Rows from block 10 of the encoder of a small image VAE, named by matrix and row number. Rows with one number belong to one neuron. Each number is 500 + 40 x the weight over its row's rms, rounded and kept within 0 to 999. All counts start at 0. Numbers have three digits each. After the name is the row's rms in percent of the matrix's.
After each neuron's rows are labels from the 100 images, of 14976, where the neuron reaches its highest value: "strongest on" is what is common among them; "peak at" is the part of the image that holds the peak. Only what is clearly more common there than usual is listed. The data: pixel-art sprites of 400 made-up characters on tiled backdrops.
# fc1: MLP up (encoder.blocks.10.mlp.fc1.weight, 768x192), inputs 64-127
# fc2: MLP down (encoder.blocks.10.mlp.fc2.weight, 192x768, transposed), outputs 64-127

fc1.282 076:568545549532537449460459455524515524538468506508578482484454498556497476548450482519502538445487576493472542568584496510528503521502547514514546559484556457525505471453488462586478455537436564
fc2.282 058:505460516503487481544499454502491472476482463517472455498447497481494433422495523505480494517418413460507502487550532462501483409454493496472451478524495527520482542486613499502571484541573469
strongest on: large
peak at: middle left

fc1.248 074:465518476488469542537485477466471468522547495507463549468551499486512535477538500478504485536445490532465468518540548512481538497534520473504472518508460568461538528531495480521541596464474451
fc2.248 075:496539507468521522502506438497493495496391474509512489494487482502500533456494460411494496490532501528508526531552480503489489646573482522517354525490416511476537471450458515538608454521578482
strongest on: purple
peak at: top left

fc1.355 066:541524546525461513486485577445530561456509475500540539483501524500507497522492441597511472492501587536518581477542482584511507497515500508586515507454597419490503501487439511532500433538451558
fc2.355 068:509453494468507425523511511503518459516521484476500490478474489485495531496502469505469473424459385330428434450437507501478476395458459515472520510524595527508450491526539505514535482462580549
strongest on: upper left; white
peak at: bottom centre; centre

fc1.585 074:529534437499502470548450522485539488495501522496497565438507514493496501442462464558519578495498520507483483595540521486502477492531521494551472469483551504462461510468449511583534525491444494
fc2.585 079:535488504536547407490494464504519481478486462531503429501563535510504449553537529450522438476603440480506489505488458527477465472434433464481370603495444492570458501505597508549466504478610523
strongest on: purple
peak at: centre

fc1.418 074:566511522514550473468481521505503540564509488540586550462487536534513424513512500556498534460466529450474595549578512548528518494491545486510529569471622401523526529494511490603498464559459516
fc2.418 055:476482496479533405501502433498451456477391515457490457473510487502494501425532466460472510476458542561534531556581500505439541484496452485475438530520536534478483536497533497493559501519630489
strongest on: orange; lower right
peak at: bottom right; middle right

fc1.279 091:468437523475504576536503455476443452450500471487448448528511555555491472500482518477478488524503524501560455455522528465529519473549549451481580452550502532472493551517515524474475547531533492
fc2.279 112:498512498497474523502493453511474565573468492518510541513482511458493523487574510532441458521455519462463552375501498525501490430538540491449492439527493404471510499477558477545535492522431479
strongest on: large; white
peak at: centre

fc1.212 080:481489486541494489537489449515536466521530550500489509532518518500546538462527541471474525512546524474560453561507506508523520524531542497504453476563493513478440506502510553587449444457580420
fc2.212 089:489552542420512467502508466510516488493399545424431536488483541552495483491552462439512457527497469559602509503508511476422493566480504502491480537488396474497474488534526464438405518562576535
strongest on: teal
peak at: middle right

fc1.107 079:484527537505545482506516521489512445507550527505483539532542460487483521572534498480461518523491523521481430533489543551489496536554501483501548572515485554517488471555558477550446499484609446
fc2.107 107:507471453470493449455503489515545455519578517476495433488540508563499572548531517469516484534519402454490473426541488525503451507535543497499541562494472493493521561505513544492505549488409534
strongest on: white
peak at: middle right

fc1.767 083:463507513500544526532502484502517453474487531484486491561505577555491508590503545466485566518428447550545394486534491486510525479540524504474549487529540528536460493520587462512461498519687510
fc2.767 087:472496492470489488438496451497566554560560491417441444528477480565498562531566508480445435517516568506503460466477508508473454538489527490472582467515510507473489519475524512546518484536445491
strongest on: blue
peak at: centre; bottom centre

fc1.646 063:467497468483524544558548448500485436526541447506493527476534495509464543533576518429494498505471507536422449539550548482526538508546558502469521532551456589463495512502548468542491543474549512
fc2.646 053:505500468445553471439499528505490494471376487498450427471509470515492498471539426450462485455546445515566494537545456467516509545538484481459434513532533454497539487496527490581534546511617491
strongest on: lower right; blue
peak at: bottom right

fc1.580 100:474447509462496537515525514499523415484472506500519515452496481501494549518530499500505456499495482464624398424474492447528475527494516489466498548549434528509552529562529460462524602501523464
fc2.580 086:513542457481498506558500540502499605545358477525599502495508468507496513558490535574501530474509472530532465605531517488484492516468547500477513481499489496514512511522531455477384458550559526
strongest on: pink; white
peak at: bottom right; bottom left

fc1.265 097:498478471499472466464513465545521513538505551553503460494450515498485517553397489525471581543471483512544488524529464462505520478474513463492502518437547523541581428540572472550574557459530488
fc2.265 112:489482489454488461452500536499558511564649548445483483499482482522493526567536551425558448426496513482467470435478504522464502570606502507476509440496487544484487499539484532477539519476496517
strongest on: red
peak at: centre

fc1.117 082:457461471451537479540499398503477458531525508474505453439492521522482474586466475541492531500482502535382469521499539467541544502478571482500512525517407547478562496502549504564541537548533498
fc2.117 080:570506486522490471471492543489500497529529444569526414525475493464505421505538543465414491488528534511464509525515501446488514521528580454455418528494455492549477556512536464492586496527583480
strongest on: red
peak at: middle left; centre

fc1.361 063:435464446514481515531552458542459483492494528553495491481509564502464512633484488487478510488491428536446403547487517443540564505479527495455540458571436580510535469494569444567524548530578500
fc2.361 057:523472481515479476475495513505506520530550476477465439505488473497498493441463486458504484541551608573556419522472462523530499576489508494499449489524496566497514488495504547585495533405559499
strongest on: red
peak at: bottom centre

fc1.741 065:483476489518496524535517479516485438506545530463456446490544530516489548525520521456482521487466489523448432553532527460502544505558512492472504505566449577505491541514541462572505526502532489
fc2.741 054:495454483522483493501502415507500491510381501479479519456501486483482488384502487478523496465510461445542408418446475517486463497438498492522424493503480482502498470475519520528568525512643513
strongest on: lower left; black
peak at: bottom centre; centre

fc1.323 081:448468534479549527549515478499500422466530490494505486556511556560463496526550514443483507491464492532499452455530495497468532488525542457461514520577491562459478531547556478500444520508630520
fc2.323 081:494504506443512484403500515506516528567528466435473453453471489524506571504503498555461449505447502495487449492503504473457484502521573504481627489513488467490491500517565531508549542556374497
strongest on: lower left; white
peak at: bottom centre

fc1.187 094:473480483570506462438545456528474496488525556545498476431497443525477520554463545485442512501465503513458433537555489466531500519502421518450443550462457554524562474486521476607489530501568524
fc2.187 113:503505471525493526509501518516485422518613508471535538515532516492508504560456527490529526509544446505518419401563484517499492528523487490540543501487436493467488525507520463504520533451402626
strongest on: green
peak at: centre

fc1.693 074:425468478469506478508502455524482462480496483529469537472519525464483534631524474469498472499482489524467402540494527506523528471518498470471492496559465581495525518519568445524517543529561515
fc2.693 055:518500506487492458460503492501494486503504415502417438461505506491507511382461438568507506512541535499516415532524484436459515471503494511483478554538505559470513463493512534567514511406582475
strongest on: red
peak at: bottom centre; bottom left

fc1.765 092:440456501460530539527525456474477427473487452487406486519543539507512518536552506491474474519506512557436466568448534488517568510519567439468528474578427547476483521514503497485481525496578446
fc2.765 096:487525521487509493583504508512456536514493481533538528441501529499505546451450395472548522460446487471559549559549483511485545540474520514475408541494422593463500468518530459473462493651446484
strongest on: lower right; purple
peak at: bottom right

fc1.196 083:530563549544499473503481529476506502499504462463512490517458496550503481467471486561511472477501532529507606512551513515525516489474539514545506560504593437508486467499485494504408491509465535
fc2.196 098:485477499482489554442494443502453524506478531536501471531446485472494463441502555523512503483377526415442541437563520498524508464508547515436483485482514480482458536466568441430567467534507463
strongest on: yellow
peak at: centre; top centre

fc1.460 088:532535518527449478472505526463482495519491457480525595473523485546515486487506492598494484548476464496462622490497469551472505481470460507538478428427502464492498482474447507551459506495419427
fc2.460 098:528485484504519528502506489485537508455612523491460537605486421527497509496497503457465524468524645549496530436486508510528531497541479498533464567471454492495535503452449499467514474512430503
strongest on: green; teal
peak at: centre

fc1.239 112:463482517506545492595475490523509478499520483516485464453536520495519493543559543462510480461490455543476500503461560528488554513530552539412527528525495455503487477572494548496566525457542481
fc2.239 108:515465486508531470543504528499522593467400503493518521451494511507511551464501474549520507505480493449500484543540504521470460507488554509480501564512435562477487540510480464513432450556498459
strongest on: grey
peak at: top centre

fc1.113 079:466483536482488496495532489570511474499460493494447470486524543475454500568525494462477504514514495494529461540491503453499509450572459552518472497542457557559517480513528405486447541507580489
fc2.113 094:523503497459497550529503410495454495524511457517470462554467526552501523443530486455574493516445485494539468443588538477524433468509532503485447498515446454543487506501520491459536491556445515
strongest on: black; white
peak at: bottom centre

fc1.387 118:481490470479508490465490480477463569559442548519519516470511427552502476486434531604463524509571461516499590521554466515516523484446494468562472461515409474506573560455424508514497576500473453
fc2.387 128:486458501524499547449504540512502477458486499513540513457531535437500549502454505578500465508560534541496476580501522564505441617435430495547476544487428556484518536514519433547555537492527531
strongest on: red
peak at: top centre

fc1.20 128:526496563631512460531444520520493509482520485504523501548509564512465449491541515460456518517477502536523491447520485508502522501542500458535549495464537467565526495467518520593481502448585466
fc2.20 124:479498536448492444485500458500497490471511550394450498487535499499503453456516520458487477488463470486451480372454477461425517487564546488549444464471367442531493483539537458502487441561422513
strongest on: yellow; orange
peak at: top centre

fc1.730 071:444477488501496520553517473479489450511496500502452497522579529500450554522525490460439438527476530553480423549483539460518537503552492513465482496567455576500517521534554483487484529495577469
fc2.730 069:519490492525502526552499419499543499505477466499479530415470519442497533452543471396550505487493331356527473507572488449503484600513530506506472519501469504516475483492473488521517522520458512
strongest on: green; teal
peak at: top left

fc1.639 096:538505539495455509486499448480542465447536454483478458556534462504484450461600585544443559557489548462454525432594492505526452507574529543564523502472487513491536497450525477508554475442456481
fc2.639 097:491523493423527491501491463487480484473499482512539466481520481540488475531543521527549491431406509435437516401393511441506493429486452485489418478464423442524527515490601488477579535494501523
strongest on: teal; white
peak at: centre

fc1.142 139:493478546440516582505526525555548502445529491519502536516554510492437460522528497413475527505505502502528474501584510499498445484480445464493550494488503542495453490520531558527486549437522611
fc2.142 145:496529479514507563469496469500485465489570542450461554509510494517498511592522515497488504466509499507512528399562469525462527538534482515482527427491502461473481505525590422439517451481314579
strongest on: green; white
peak at: centre

fc1.338 068:470548492548516475516560484486529443467534529514522469505518495577461557499524523492466519488502426506556398525565493493468457538545516504450460491526485516505487497543546421498485510473487488
fc2.338 079:490504514478473495457494444507487501525527509447497457479489518513499528529575514552526512505523551537558434491459489549542422536491470497509601435467442501498503504435524510533445556433480526
strongest on: teal
peak at: centre; middle right

fc1.380 095:519514507527485493534469551528510518523531522449506496489462456477514516457533520477532519487487504451501567420481505558485475531546512570571434503464486480508449540505451480442489488468413535
fc2.380 104:527465506495500565466502498500460405471493502405533622483460516521497515514421487540534484479527567503574515526507509490523369525422545497541606489489519477538471502506532438426502545466475469
strongest on: brown
peak at: middle right

fc1.507 074:462439471479465521517526453509461472498503526492416492487539528510461521556513511454496508505486494517442437552503503456527535460542503514458499457538420564514518496524535487550509529504556501
fc2.507 056:534493502505485519594515463488488496540472435516473488471483514491502498425549487508538500504428504479528448504507518512485498542497541495522400493519421518514528498522516552474581503564629491
strongest on: red
peak at: top centre

fc1.333 134:553500436481479505499489564482528504461506492481479542455509479471499512480609468500507503446493493526540570513450507467488498465482499504456580477511527494475543526500487524454484453520428528
fc2.333 109:483450489504488506543501549501512422460485500544551510401509503477499569509464481612540539533547519530534518567515518548467445470495530515578524506463449488522462540527443512583415493501518371
strongest on: purple
peak at: bottom right

fc1.666 103:457445480497509515503533432510530408474491503471504479460474527460497544484522512476459506471513467540603396497460511440497469504487490499478499521534396532468530503547545470534487532500512473
fc2.666 107:532500506492495540507497529490464623510425504533559508456501514552497526511513558604513501512523482484565481485437492499479469503496537496504521508508443526512492501520551447436427484539623500
strongest on: teal
peak at: centre

fc1.258 074:519506458508510503483512510487484524599542484527515586529533504479559513462447489487526530478505515451489580585545538529485539489486509472485502491529597465503484470460458530566488523499481444
fc2.258 082:482540490498569485491502502503544467512388573482460476500517517521502456487524447415541460503530534629597547569580485567450543584463488521507462567494514497495521507507441490524410454521553534
strongest on: large; pink
peak at: middle right

fc1.321 073:517588549530472544575512481470534496528585531451483554471514511523538533491551493499563462516488540528477505482539559522500527511557593518505458571514554483438426517476503477579465520495519538
fc2.321 055:503531536442496495483527456501480508485348524453474539478503454490491520460482417400480466475520449459509455472505484467462522535503489513515465522525532468477529480498499513515476530491634479
strongest on: blue
peak at: middle left

fc1.531 076:479511433443539500474505461515466470574497504518493543466505450490508473550428492521470517519489491471416502556538508465561538508492523462529533465453453517534581479493521525557549517468418461
fc2.531 069:543511507575485468585501490490529455540484462504523510479495467443494480486499554472489470477512547547515483557506505529517538524511492472526343472491444484512519545474548565471496475553662441
strongest on: brown
peak at: middle right

fc1.756 079:560544535546458462450466513465512525504510448519525493488460484522507455424498524580491490539524488553500582437522510553511500501526475517529507529428573451479493496471443466496518511465429483
fc2.756 080:481511500480529539538503519507552506472502556422492532475506502504501524543457464446453544449432552437474540427484500486597498512520489504549477466488465509485520473501478473550572415455403510
strongest on: teal; green
peak at: top centre

fc1.108 069:452484480506505484485526457498521444505462496469443501501544516500429555552526501406475487520479529535469443534502541444553511470528493538443488505575460586494534461506524498496498527515558441
fc2.108 059:508526513457534517556505436503520520493419465540429428470472519476513495451553413413507479482501398441513541523582484363480536561579478476476480500525562443522498464521509439575482502492594486
strongest on: upper left; teal; blue
peak at: top left; middle left

fc1.436 089:493494505448513501463514459483478423513446533496483507510526429508516505498537555530471451548620440494486497531532512530559441450532448478490478430536454522472525516479478598449442466482496441
fc2.436 099:509504466474486524513488545504473503533547432506482558464515502555494547495498427478429514517520624513417583480500463440468488501436569514444472500529423430484501522504543396504525505507518384
strongest on: large; white
peak at: bottom centre

fc1.293 099:575542534516475445486471550525493498559485501541546557453511482481492480540436474569493538502537489452592516540462479534499395492515447516588469554466520539549546427509488537524452477474427448
fc2.293 083:522509497496537424467505501493471431478529472475435529540532452583496482445485480500562508493541532525515474475548512518463507448513442527461464480510599490535470456526507480554505549427592527
strongest on: upper right; white; orange
peak at: bottom centre

fc1.467 079:543523536529451503452481526502496526513484472495519560523477458514512454460470506532498477507518504469513618464507477531501488497509483535562530503454571425512519456491430508464458470521440476
fc2.467 098:512500473466501514501506446488492459511548524528468588565435479494499492446552484502479508541514634520476571463535510503532502491560520519517522542489532512504489492470490467549481462487480463
strongest on: teal; white
peak at: top centre; centre

fc1.143 085:525508521524518512505472505532513463505539501516466487476504514457508539530539514502473507552462524542501472588474533539465509502547493526480494492559430551496507464460534456536530489490540515
fc2.143 111:497520480464511523443502450495487477458526499550537525510497481580501503536437494518527480510530419475530419454592523540505434496413447507502413553463446508504523477497484510559466516525419568
strongest on: purple
peak at: bottom centre

fc1.305 080:449486520471516545528508419500467410479507485522478424498448518524494499519535511521496540505508464529511401514515523469515534479529541445457527434522463576461445495513548466485496567495528555
fc2.305 092:533455489474506517492500540503510567534572476431501503509496496541509532518415538568471484557437600524469431469491472558541449529471535493453532450504429546499532479477556530528543481496445464
strongest on: white; red
peak at: centre

fc1.59 072:507531571533460483503490487502495488580517457517485544441569485551493472482555514485472502552416560500408555509548531516526535455514511498500523548506553490486536492483539452548510500489482512
fc2.59 063:505507467466533510526499449492509496462402493458487470478501451525500511451512456454504538443425501508515591528600500499479546517581506489452440448524482505463543506488450535502617502562591490
strongest on: large
peak at: top left

fc1.764 063:547503517569517504473492459490536523557501521498526475515477557530493466447513478507480521490511516462497565549568533468558502465522539499528510509518571470560526550454493499603443486498509511
fc2.764 059:499481514472523451527500458513524473482354493447460501490496509528493494422542480401448447507499517571548520562548476478513468527470520487484439493511442526528498495523530448492525495584596502
strongest on: large; teal
peak at: middle right

fc1.128 080:541575468529540475472464540520482538494512473546548539485497474474503457499449491559458480519522499534431583507601468541502494453468530481542538488435558439528532507472485495555557485483360515
fc2.128 087:509551493503539520552511473502531447500487437439464511482499453501495505504503509516502486482514526507506441496459534531470503548499442512492419514460468583524492479479533572556477536502552508
strongest on: upper left; pink
peak at: top centre

fc1.638 104:430510537462538477508538497549500470514525477519459534546502567550504495612519508444485479550490522499554493522558507486526507479526512483470446541486570533492541563546603512420534574509566591
fc2.638 128:486466503480490542506491435494515490541589473496528444460479507516503498439494450489562512507495470456476398421566507502422498512549531519484586478515477542485458514489485549556505497550354512
strongest on: large; white
peak at: bottom centre; top centre

fc1.299 084:544545545515475473531470481481537523532524503466521487523462487546510476411469492555508514497534527497541590473529476511511461497525475527549497553483567463538464498482452467489462496500398494
fc2.299 086:478500512487514522372508481502489477479445530443483544523445478484501481501540610477540515507449496423441487417466490485502491489504497508511506494508527434513486528506509506457515492473527491
strongest on: yellow
peak at: bottom centre; top centre

fc1.537 067:430444458496499532482538524527438515493486502539487522489530536468506453654466536480481488506464453510470509551509501492553561483507522413483562453531419518532598521532546477549549531494526477
fc2.537 057:501486461509499501516496427511510433529456444502457486480507474504492468424565464496473478495560583503552446460469514543493532512483476488560430531511505521514509507476460533573541508506658449
strongest on: yellow; red
peak at: top centre; bottom centre

fc1.424 076:522527481445487498489526527489482548519481472498564532478510486493541464490445502592484442532514516519484593512534502543525506477495509464545504454425523403443504561448464550528494454479384488
fc2.424 083:499459466540496456529497488499523418434559458461512585476503438499504544474441488538451540471516489438461490477465475558442501473416443490464409546469457527516490502478518479478532523531478458
strongest on: yellow; orange
peak at: centre

fc1.197 072:477446438453520505514502442507488427509492519476461470472506516505494527487519505478507496500520517555443427525502503451525548501481537511462460474570405621482507477489535457523503550501552444
fc2.197 062:513501496481559558567511515479469568476359481556471458481523494516494490465519439437468527515495383469566530551566478455541481540448493478481429509509527526524487440505492462527535438588617474
strongest on: purple; blue
peak at: bottom right

fc1.674 114:521532465454475465516472503531496510540450526479514484547471480492487459482534530448479512493510506361509554390480475473533436552542511574526505463509500471561472534496507472474548558493487524
fc2.674 155:475441498494535545508500518486486488458474455413512488444508491470497513492481474496506504514488565604569447575524493505489470537427525492526578516508530528507536510537455458473431454511388504
strongest on: brown
peak at: bottom right

fc1.729 102:488515543589536455504428459509487477525497480520466497500511532574499524544442467409503498498426562551424432567525514536490510468510513455480541506530518521502465463533440475564468488536526565
fc2.729 086:486479485467466455529495455520505492461508454470472519529496491484499492452467480510554552490480362427468462444569443510413533484487481524423477468499497496462457506484551503464559495491473568
strongest on: black
peak at: centre; top centre

fc1.726 080:566545515560504457466490492476521515554521493485548567489461470573523495451492494543512524492530536451473608511578493537498500520463553526510480562472586453504492500442481510548442468521424530
fc2.726 059:435475525482497433494497526517461481510375496463538426483531493470485489413502494434519524445482487570534518585566522475519534463475493491496467508500553482468489534475561477465508544549633479
strongest on: teal; large; lower right
peak at: middle right; bottom right

fc1.264 062:509524483514514529540512466516489448507521484491415506503531527535479592508534482478467498514480457524446432561534518441503509497536520528438486524550478594490477516497573449507485537511565523
fc2.264 052:463483495464466478487520473500466513521382473489501458467486503490480486416503466481544520478510579525569378503523478491504539576457513494497457507520476454500551485460520512538495494543587481
strongest on: blue; lower right; purple
peak at: bottom centre

fc1.291 165:461520552489519560469515481469500497476542471464501560571514522472496503518528484491544501531472559419566534453544482519519523527590549404537513494510544516485497497518471482487487474479520514
fc2.291 188:487498507453519543485496491512514495512472472443497468480505487519506516513548493540557469502537474467508481415513473493388487482503566506514587457507495519464462526540532531519445510554378489
strongest on: pink
peak at: bottom centre

fc1.568 139:462445523518507447486480486515493521506452537497498501543496512464478495489513529457492533491573503449556560506501476492527495544436512442467534538563559506500497464512461490508483460537504585
fc2.568 164:496472512504529536482503476499522527537475536465508468404504533464502522531447480506540472489454485524509457484534468477537451517492527502550584491515506478500531504525547467454527487486382502
strongest on: upper right
peak at: middle right

fc1.229 064:454492487466487522511515495518501439477482490501464490493549466543456536515546490465448481490491518543477448575529509461523515470539509512467494489540436571497518526505564486518522539504537497
fc2.229 060:461454468504479534491510390494520492480394433529473502409478488481502566411560493552491508497427420409473497531535485485501466508509503501463466491509436460496504486472550459531584492527651466
strongest on: lower left; blue
peak at: middle left

fc1.710 069:449475507489538530509488470498523479459479533505469476541485578470457523555473479389445474480498551510499432530471518450559525496559533512479529497534537520509490504499517475538479508552591531
fc2.710 058:537509511481490490512500430491534489543444412520435456446437516486519469446562477469482441521512412416499415463454523381465473477513499477513506481508500472515492481531562511593457541445624509
strongest on: green
peak at: top centre

fc1.475 086:475518567598541500462513470551491487474496536559515507484435459578467535579433543469426497530482494515476422605631535520512453492546464484493526489468466563490514473517502453545549466513549566
fc2.475 103:511502505501533457474505444509488449539522494438502529482525485525497510503507508548483507427517474497482424423488497487448489503468445506460493456470480483475493519438597508547473611420475552
strongest on: green
peak at: top centre

fc1.739 120:496478470452538495439493519517511521524466518514534437521538530562534440500472551497492568526546501509482493533514502491502532525509576516550541457490513530478493553508479520521445512505482491
fc2.739 130:495449507478496550452509531489525509485597577484456543548503515501504505604512553482478522552534465472516594464511476523473515512530517507493491511495469446510521531505538524468491478592403473
strongest on: purple
peak at: top centre

fc1.231 094:496550557548524508527506528501474526463535485446474490497535524473524472515477475483469454485554501600424569485446574515492569506525562546468520537526580439468450506567470558491524490493546581
fc2.231 103:465467481494508511545510463507498526514452519483438539461471525441498497433532491541522543472393521408488498461541535531515492463510542519502462491482531525426458527461536475521478429476444416
strongest on: lower right; teal; green
peak at: middle right

fc1.267 091:518505421481504549468485514474540549511481553492570564489458533425558470499467484586514503514466520506601532468504487511470566519472552496554455468471533425451489465467479473558486436517514514
fc2.267 109:509558501523517507472492448499515483518533557472536493454471483505501503527451490533455463493490492477551428497456513545419499482538536503552573484498421555508477480495539482467424462501466432
strongest on: orange; yellow
peak at: centre

fc1.422 088:503496489449516554519463528480508550521528524470537516541499547448566415522491486541525490500466514531527570460467531526514581507549536482548510506465562387457475493508459524555546488499521486
fc2.422 086:480540461461513508441497390501539483497428534467486543430479492482496492559457477494449480506448529498473516451544508546395545448561554519564533534527448517502525502500464529505504389540516460
strongest on: orange
peak at: top centre